Weights of a small image classifier: 32-pixel images, 30500 steps.
Rows from block 2 of a small image classifier, named by matrix and row number. Rows with one number belong to one neuron. Each number is 500 + 50 x the weight over its row's rms, rounded and kept within 0 to 999. All counts start at 0. Numbers have three digits each.
After each neuron's rows are labels from the 100 images, of 14976, where the neuron reaches its highest value: "top examples" is what is common among them. Only what is clearly more common there than usual is listed. The data: drawings of small networks of dots and links.
# fc1: MLP up (model.blocks.2.mlp.fc1.weight, 256x128), inputs 0-127
# fc2: MLP down (model.blocks.2.mlp.fc2.weight, 128x256, transposed), outputs 0-127

fc1.241:514488476444506512494593578462549412519509477567493536519474487533507503534570565421593424542562542530476493444507428389481576505490582479472449581398502540398489459474508525527535494542540504567469426441472422537524527498384513402368401586520462520614515535445500542489564512528501535493557442577418519536508439479503445524558496496464538401510504525470464485471489455507438510524489
fc2.241:503480550505493535521477540536343627535503466530539395488496520482477495458472505532541540505524533487574413517489538568533464529455454465470463459496527525502518507563520443514447484476527546519516452459555507533526524480554470492574641505561495559505446602405390483511454516433589479681540549455561433518573549532507526497560536514486488636475532451494516448444519493573516544524485
top examples: pink dots

fc1.93:466519460470510518335544492584564580440479491508496570550491411513470430520514527572514504403483478595450471448507494546489579487412474450472541445429532536603529483557518467472544501493522589452476583532564599537455551497533476567556479482522485556484468563457517524513560591530507625508567543513499542518517440485454548566427561503493500502592644512539482465494510510465452525543524
fc2.93:495532492563589494492479449515441475513475456546579514472471523510467540440552579448511483475497522513502483506416483482529527478471495500553490714515514501549530514499383406506517484509508449507595455504573428536449458530417437525508477463369465530489512564552510469555517496486611555538474489512495535516501482560597452504533570402532386575527487590447504489565598514456517536463555
top examples: pink dots

fc1.9:428623418563502555431428508475516570571418514460469514457470479424519400515534574421530423508542507538552542492506550390515539577487554446550540457486559528550463488498445466506491447518546473543516493451571506447504377465517512439421453463504557505500512479524461440433522463526484464545504439576613550466445527491518451437505495444477462484444512526525592545373422400492545489519477
fc2.9:508359516417568507512456447570501545456571562572570494537439412523505482503487414494509570492532490451485594495477520551470486536508406543507528615465479482590590457475529547541537518466552473501570488547566536520607497431519502496469515481583494604495453456533500492564424510522446504456461574485461504633471530442492496493477554589629525541548524521422496485530537548528557503451534
top examples: laid out on a circle; seven dots; white dots

fc1.211:456513567465533519617532540517520473589466559572561466529524496481482480488515529480530457496500436496437524464407497557488477469582498521472519601398391467482467452499445552471486512575430413437475498516479504449521476518558530516435578595476484505590515514509483427595400446452419430478463473552393478575442460486557447568410488496637525476534504511437510470497488529465517428443535
fc2.211:481455498541502421497497542482356473509537427464517542531480470464480516506481483507445580513479660540509456505560522434496424478475516532465629471506651521512456548451611511526549525518502571528375488526568515525437480493394465543519419547585468467488509467482487505479581533586557561556466507514503538451504523494502530476586503519438366489508500444518486521540497528545417569506482
top examples: grey dots; white dots

fc1.79:478485514536499419524566519388529547514459533498420555624508497534502439491453517570515406496469499513494458501564575546496558573486650457448579505340517516577466509507495475586447514445521536451538461504532460538423490496518417441535389598523475510469504478464474467467519570483562461512505505517553460554404486469584482418522597530548486584529504524495515506436540501449526457544507
fc2.79:534544532529514535496450538517487504481454532525509489471559544509498594551488520402535574523488526550489590506340491559484478487460430376562444447547519508472482548466541459487467505517481526488519423437529572466476514438471499471427482484484484555512492527500498495391476449483407489291419470514484510406447530537428538443449485546436408523544418498484464504395536521546453498445473
top examples: brown dots; grey dots

fc1.105:512620517474446521374483525449497501448529447487487507582541456458592566572547498531452547481499497470512539545448495464482493480557491426478510547424428483539515512491512456407495474488482548544430507545466417550500463429451474526456401540464597613463532472507536540502451462481513538402594495488456553535430489482375572541490428469475557512605480523452433514444524384434506432512541
fc2.105:488504467548573445486564356591507391495499536522500530495464529515535529284488541558443453510495551484443517504590484550467522486496483478508501544626416497468426537570540618484472483500505486505547512472475487508422496507511492474659568485522540511527507467456473482486525525440561439473493453502533530457455546498496437522500614489468352473508530468484475528506490517542446479547509
top examples: black dots; grey dots

fc1.52:592439533476400560409499439665546482507576507483466472569456451546518425581503531478530479518450557579518649483468496553465492519450431464538460590445431461502515480468509444481501560471543491517515623456515532557510523463468474514516448502492480574571463535523471520547457502535459538485510588515541525467550462454540449414442472532403475415591553529492457420481538513519509476538421
fc2.52:478505552468625503534549551379419613471401543484527549483620504503470475391462483573408519510486494504429365524460501435452478462462469467453392472518501481504445439495390514519436493477449500495507485506455562460425514518464483535490536483421424472488478617530487508480473442459533462570453467450473514536459520522522557563586542452501544570502513535484533536515397523499454459438490
top examples: pink dots

fc1.240:545589474618472503392507468514542559490523355510496540517607435536483460484557460429503530551458564437475454557518457445513533478496578558456533484429600499491452480530499528486422516540502488493462565506517462500514488482468565441508425522501514561403610549510530483483512547547500537528509461511470487580433407391497437497578522545483606452601569544455504531502475419544533538572508
fc2.240:475458516491520425483606544500416607500465486487525484481409594514539520360529485530477496518518603580628521506500474425488569498508608506461448436491572517447477512547549467512513491515495661476495502474510464504470530576417472568493583522563536446482486464502482499452554496538476458452530397487484496478445531511559470531512448603479471451505424469473532514433561557393521432485509
top examples: brown dots

fc1.130:456458550455426508451519443566546589459536482456451491517541520547475436438485486562494412508420441551446488489490572458366343509544503521511462473498426506501535480524403412450546531402522545473561503551546490518484435577527557588518511440505478528467484477414503496537456459508496570556543548419459545503460579494469560470539476434453501514540500537495506631587443485482558519515592
fc2.130:511516565528640426494469533581555512482457496480513440473464485476522436451473552511532528512494521522557486498336427471498557501499474487533417521490611494496540464545509481519466485479518502509558512489490445513525483425487482518479546540552591454505503660539512507572507493516582579518462482502501495593550485479553653516515427449317422538512472526404523513474443470508499486486471
top examples: pink dots

fc1.55:449561539557443443549492493534528533535534480489514537499557530523492497393534422512465476480512448520521457548560421388537612466499572518556491430415456464625549513503483532489559490462466449476367552440503457461449566452497434468473503558422521398522388447522440493425513456458541454480541456527513516445526459459437484555480559553545606444404482560555475578498556487481496472540491
fc2.55:508484539526523535495519542392496573517540489500559532443397494511480526534499563525578546472498579465557546501651525588455458503479475508513463549453522476476384518476443480482427528474504489481525497516533521524629523539456519517549416510522586497477502465537528516437506494571407497406490535487444484602512513463676450508593529488599445501497545477433511502447521462455576610479520
top examples: blue dots; brown dots

fc1.15:562546537549510474500492559393479488566496451504503516446551452529559476396448513496491403467400419556504485461538533469464550452440573540531519526449478538636473510591511536519506511468497399458437461532496410458514559509554507562517415474433403545476495516527472545577514491480522435541462512555575504667449576511469513556491505525480403437516521439496531567489579510469457536563532
fc2.15:489549517507464555471434485500509390531390528498460489457370479470479584565477506565543580496492428505454516481423523579472527492480455504473565573533495492449453558390414468505471496516497529477465517460543564554399477428463459458505537362514546480503513342506485497531532516508453566423461510469474516604466432465464464474501533479526509531564512415543457544615533568475539473564516
top examples: orange dots

fc1.71:469516501500544508492574495592491538572462574477475547498547501434567495575596450469476543483464475442509331515494571476414447452465570466414432517521456510542572560510585472435417499501562459511391550643522546453504460553534529472524536515463427446500477561469447568535518481445470644469512481502476489506425581536442512445550478535537531476492473471462482430515545496545452528539507
fc2.71:495545548490420525494522464499539515511456550468489448498439469519498456457450514530497415500489601527507535511493481581484489512492434520515508473594547515502440572526600627519536479467489508499572511499484538509629519472457486510547444445574589637497481576677518487424509472600571508541508566485541503501544467351548456464506465552550476513498518523507462506583582506454408474487508
top examples: laid out on a circle; black dots

fc1.162:547487446523486423512501516513488531516509448483449527511554456467520475528557566553528531497517523557444539577545582499521426508458501591537515548442498523458569483443433387529509429368615432502597560486460415483517485584495549585463454413448419461531448590538559442482478421481522479496522458585516491564567530511484511531532487536555471395454497599482530481563477512558601473538452
fc2.162:498558417459578434482577395548439579478534410502498576521484604518496542438534493476449464484502469449430480493439469502476468492518480443464320526595529503539534442423473580548592521483497662502536469519523516578552478491490515491446487458551542516513522586490484519529547503598510510524501560535501486485429450465473498521479432485589432580506547461557451473535397510544473512505495
top examples: pink dots; white dots

fc1.142:481514476437449455482529547524545508543517476516453471453537531518517559596503615461475536579476492440519427618468536561419449486442434425508551477468458547474564473531449508444569417469385535488483515481487502513557598481522491472505546494554519567516486480452418563464481543479478499462484405457524490466461464544360449466521463623561575430556568467439584478502597519556535516559538
fc2.142:559421509498552507505535577410544580489601483555570451512567532468497396553465446493480475493516648542550533505544523414537543520503541482532413424475569486461426477478517521511462524501495574496429483504614502479430533486474505450424494589453515541505460610584515495489512516501448577523496611467548524437423474466563575524549407457503525524534503485447474488608495471466496422565519
top examples: black dots

fc1.222:448520465564516501418525494453471589460553474489483477473551557510525567474508589460472474556480572418519422517525547447464548481387467454512522472426427466572484535412476630527546460528542524531476407527493527554574487564531438555549461518459565574455522549534481416495558457488545465559511451546507461416495529514468480531459407454445347485508495556531568548488542452600551498532568
fc2.222:504462452497522585469475442454460432492425472526397584500465465524497451452537381469484523486508399531418543486406476498495476517523519488490491480522522504536533479555546443523573500526513603509617495509529468492549528459439493463433430498538449431497498407454497505517414476517462380486509585559513522524486608418488462499562475541609620537485494454423507498463597468414477482402508
top examples: complete; grey dots

fc1.1:509457540456444559552421453471459488528458470504473515498505485503434394477508494527536400504556341493515511453493461562502450578534467541403557476483415487504475575553550584574515432483404424421490474492468520436497509503575476547496559507638434480420479503461496449474503490485529493459465539501550440442493479498471484551373469585570516602530516600449512535562533494462471519507566
fc2.1:533530528547536459445486420619492497508514535537483505552558571550511529506529546542506576492516594487466467537505413521505470502486533539488412496552543473454524525469564523461479468498506660495473485502449503462575499480548490485527487500429546552479456488550538486489487556504512459592473471530567508543505465522501552538697566376531470519548443445520560510428572478473572404352562
top examples: laid out on a circle; grey dots; white dots

fc1.36:446456436506576421624495489473481519490500442501541483466527507432497458596545501411526532498465573513537618440502570355506491563515545484553474575424515539510468516467485498493573469627511541476476470569609546472451479625548557484551481408500480582506494487507521432412447463591458495491550527536521542454511473481504426491446493465506473521393576550541579477517506547518528470492477
fc2.36:499519495507601526500480603495490485496582534466525593523450446459509545418566464555487422490498459508471574460513487459516507463539320511511581530515599506535584571540468650531491503489528490470496506471486463481473487481506487511460562541494539447484504411394409548572360539525454557440504581531514484593521538386544506470454507517575508511485531459523456525538547515467557547472498
top examples: complete; white dots

fc1.82:476498453478542394555552553456487527461549479465437510560605465472466582466495571524481480474509519459501478505461515421420463550548608495494464510435580470555581397549483478431483428489462506554463503459509479574469506371481548570467471485541454540564467507541608513487431548552570466571493547392398505480424605495462474447516460493479513538531538516626521531498517528441515529451563
fc2.82:523520551493457562489593450557481565517498528503440564502488532520485431334472428465498367504511512454425529522481501453516502466452427514451492388504475474504435532487503567525494576513518497522474509449504508494473517452415482508501542502617465483487489538537468502530578566600613433501477497531523455441576517577499641494540583548455449518450522540336506504473444499482530443512502
top examples: laid out on a circle; pink dots; orange dots

fc1.248:538491485479586528471462515524541491532496496506560501499398512548575394606543514489454503483492352556404452511482533526454463595470551562428439564454449533505432477518524498531494364457411449450488441434484507432518536512531448550471506493566531428388510496498515454476563483495452455481435492512537496445521587500478408471483529449639476530531421569485508507569555561520437504517523
fc2.248:512437559518497439518564464455496623530484550503485548487576535509487531537452485449440516498536500474608490532625533527513519488517432535491534450516537478480503554453606551537465489532497466508532508504500426501588534461504491482550453447383530604514513454434476509487501539535542505512517465512535483547464423508456560487657338452481492640475519448582467506561386512476460492422526
top examples: white dots

fc1.59:510487524471570535460467447582406501513447491515452600532496457466537485467492394605511515507452510481445510434445473506535507426432449540566499457428528489558408452462579558500476516416423496459481567499431514529471494528514508562465572586602495414544492554564513467491421495410582511462582521506478430552561537487563527570486446603544554494463499402418569489475516479490533408516493
fc2.59:501494501462528457486569630402457426493484484511513504487521661519481498517465619467565418528541456568596537469564473453496532499472568539523561505499554490459548450504516421449468545505503517499456498478548440462419559477387487469676492478384530485497459518419463534520521525439524370413522480479467497459442483529515479503423516472504528541495478564537515515592545510490474525475492
top examples: blue dots; nine dots

fc1.227:545544526529544556566511477562488413493519476510467431414433544528480480543513533489588464468514488471557429619572478616504591552519446460483396531448519427471417484570446404513498396483484444445504600473534476538492474435528507485529614444514495480477486528547511604568463507487509491407515456548476557462550537489420538466533547450456563445527507466586494415556553463462540479439504
fc2.227:474444481533543469468519519431464448512447485523556592482560420487482549458491439529397440481501536522548595502483517611471488530486491483526565460635515490537437570469572549503488503504490558534619450498413440488571503498494496498485410557489523437494536411359474472463483454508351459450510524498492497458565490495570529492400560562571418480527524492611480516442521507482531553517499
top examples: five dots; purple dots

fc1.121:461517501502449471494507556440528491482536527512451494407409553423452544487583372575518404512515414511498545480521416418461625530495538490515428428451480570560457471460466490508388508536490539456538544467547483442540549512528482517592490557468521532442490547457531565504511476466521392543469414477606502502478481470555448572472480513488518536404537522439453535380494485485490470482377
fc2.121:470452529486544499472540349522507553516477521456573495485482536528499487599464618522544542519489435503486546493514572608463516535545443459558524502413554463508544497444478455470485470504500543487568509519581529515472507484442548494466420487411536425506545473557505470447385519458475519447520711522533503559486554483600451508551551522541463441496477560453532492575565531483508594580507
top examples: nine dots; red dots; purple dots

fc1.85:417558483516462500491491515554386520548426499497483560583484478480368491405553452515446484497542418491574619500530605676544553486460484498467540507456490463528474426518563491580545576485466578491446459533526511584529462519481406445483469532530469497507401427587494467397537470518486462432545465486474469476544484533478526501508531536545518563520539504564532470460553517537521461561570
fc2.85:590464440484545539470549484562464398483475515547528551488491551469494423438457558549537573521532573535503418526537456451450538527499616566556398456557536488478512538407540441537490525486522474526528496502518529415414544541525498537456471470469468544512456607424512516525566499518405489582481537470405520499527560645499516506537615413453505570513539432430570467463455501525455471434506
top examples: white dots

fc1.91:477600537542586403600464451536517582568577423488457502469592448553473476575513446522492498463464516501557515525456564522449541510504526570465517534480496542470455416494537475425478425613479574516441565388501512513520476422500490501496500491508546462566512567465457492580517461502483504509556534498420463487504540620433447515441546470493638549421451514398473459473435487451496484448432
fc2.91:457349519420433568530506519474443477475434495416462471462424494529469488477492520476350520468458522451481430566575468411548450491495467423490528448469567522437542566543527492462495510452498367523525412534512418530501524533569478540498526582497530500481501421509530474457449523516506505414471487417580534534496456402493415509471441478517347487560470555528501485521530527561488429475487
top examples: nine dots

fc1.63:462539476496485486520500424477528564480602521458478489434547487556481469469548507480509487519495543501486379546471531476516505478480556458534582449582452507367419536619501469547506534490541442484514558566511458550565491533457528469529598510479537552382504507510560531357525528520499513432610505446469446428552499412382483462479420532411502520498546465495565486505452601504530513415547
fc2.63:534462442507577570506507474517477435504320508437569503512476575486480542579537496514532525490512448476547649506559510576502512535509383467477498493506574490525611504446621541468473514514471523506491524471497473507478498474507525548484470512422523466479496559528497515593446527441567489372488579491478519471438503381584443487555420422586508450440518553483475482510532492595467503557492
top examples: black dots

fc1.210:509602538496466529536530438462434592525430537476436474566515457471527600500509467512564514566545536483435490462445451547520578476518513443469422515454518475511521563453457434441556503501386487501506466466521523432482474475573446497428580482483549529516471620474493432546581469565463502472525575471471530518542519496389461546466423508617465418455534387458537530388548446439497489576461
fc2.210:526463515504559509500483477611441474519404520536487488504418608533493480428435577490490512496505394521451441482596546466525590480528548496472612488482565488567460438459487376500469541471485602518405497480405508508528493491517483467504559509574489501502522551495517466548485491570628532505486409468448505483517449485526549491537609446464457530489484488363467514359451508498440529508476
top examples: orange dots; nine dots; yellow dots

fc1.203:511435553463487439551452552501499501554561517531459356436536560520446591502537532594509549486445547496505518499487508470530534574463461577495436592404545443521563410511520456519503424487553539468541477433409518547477525476449451465419601507440433550556468453488557529463461491483568571457560512436506455460417559509501546508410612535538548460506521508626490506553565487516445477499467
fc2.203:441500546478536502466526485457604481510534517483455601470472520490482490538553417474503444502478483455412400483492448539510431479517461526521573417487597480508439609423472515475505515471470531497419590502527444448509495571585501587565485422532589352501476510455511523501488495486509567513488599531529492627568582488472490461578452532445444618432497524435546505521425475440498502506503
top examples: complete

fc1.168:448486511530564507466467510487417559490502458475529515489491542477516552495438559507485489353580456468523371506495478591529496546512422561508519399491498499512559478500485478520500559343469398459472544445460509561478465443489453466504550544589511421471396502575448513629494515472534511453508425569470532504540522484593567558503506524416498575453505519495568544581437457556520515554550
fc2.168:474461557427499549510545449516468297495539551485559542476553617531461473461496476455554478474528528504562554465479505537474498516526521455557420485498492513452513534510534557472494508498581471466505507498508552425433585505460506506599591567435509538512453505514476499433569473464510422474487616480440497538551499621530511456366521550564531486499539511629500526481534519460496464372539
top examples: purple dots; brown dots; red dots

fc1.123:466528532552479536504610496456440506463430612501487580487446543450507485507503547535525531487521480493467348487488588454467539486519477429467504479443543527391511550578483455538503440494537435536432500472493446523519490525615469461539459436484533382503523555541452462426523625477518479515503418419420541473355492492510496504417555455539524538567492439485526419517550495499442562438466
fc2.123:558417464503498491530486497539525528527553476446499487487427507529506498451527538524388489512463463502618544484477470584509412522564530478496547456513571520503422442446524593461481523531458549474556451504523522524533515557346522415428465493444524552476520498433529510582519479436556482557460613522481530448623466480515394444546569542430381435504480625515471468538463500433448531508487
top examples: grey dots

fc1.213:467475430558585475502525433565426492554351520578466498553544487520462547463439437433535468541492448465481448508431487442386388563520546488525555582519453482525480521505500519502563463461505444536461470534420480591569518495514567535559497571566588533471551589491454457570460483504569473476501516499466524429411552629524462475538496485545533504538537456407549517493464527405500460440486
fc2.213:459418534409493470481430475574508469497649504521535522480505491519466475509465586551527571485501582486499559516489521396554508500511586526494543491502564505489472477497463524563477522504536440506568533504468608523365477460497477546392536485472561447484484486587509542503532517614514459564505463451487506521627492491489541499523581481501365419522465545579506480591448569495498590599497
top examples: laid out on a circle; black dots

fc1.117:388491447472558505483480532496498495455439523505553475407471497485471407537530591493524467465463511472580558474542493460522445497470539449513437545486419471525523515498485522452581431586440477525543493460440559424525432524524487512436468471482526503528557507506566403489463506381504466536398522500546540396515540504520389487540474541431578520484455552678573498416438458591517519567469
fc2.117:491605521545433618507443504607540496512443539507492495508465482535497488592523461488532512492532508526474597492603449482500495515472539459522701595519461499499500486539486506489453523488565468465484474511591492520463493439502487552459448491594468565505477484494465503567533525574443483497481503542513487629449495458501526505454529510600517577489554533341457499602633513483521487504541
top examples: laid out on a circle; complete

fc1.160:540489611482450447550462470420583425432518444405521559517449432554424525485558497449482550523478478469488492474468494461497521510523553481495381499499505540495581525540545505542468453530477453528525517412474493504508502564544398434482445408539535450493486478511541544518475371504494476391633412524389535513550474529488526573518565514464644467435460492493529497454508387513485497538497
fc2.160:508457472481374505518356464583510465498564510487538451489426638484490393584549553463478570523482514510643452515600538511456493502522500499516423495622471490425436467560607538524511518508479551525525519492499476469438486477432510477499535523531506462490502447526512517328396548506426493478525410528476500480536544410476572504544511465530568460500453453506521502496532493498511462498498
top examples: laid out on a circle

fc1.102:498513540534560514505533471511500526492552460424492454512580451507529475500513492486472531576405485533531477489480447535586488545547609522508526651459477434494557504514363552568566530535390477531476488508466533496501515525516545434559461485512591564476448436420580476601566478492467562497493507568431531503529522625550382602552530476546481543465462481505526469484476539429580451415501
fc2.102:500493497411478450465495614602594450489573482505494591500473452508510583424532504499479441510491444501444513489598501412485513458451580484512587461493517500551456530484502499520484523499481544501464470523525582487472576489540466533485590476487496334497505690474490456431525553432566463578496444483495517469614534401409534524472481544492482513484521459433517491455590536518468487496517
top examples: white dots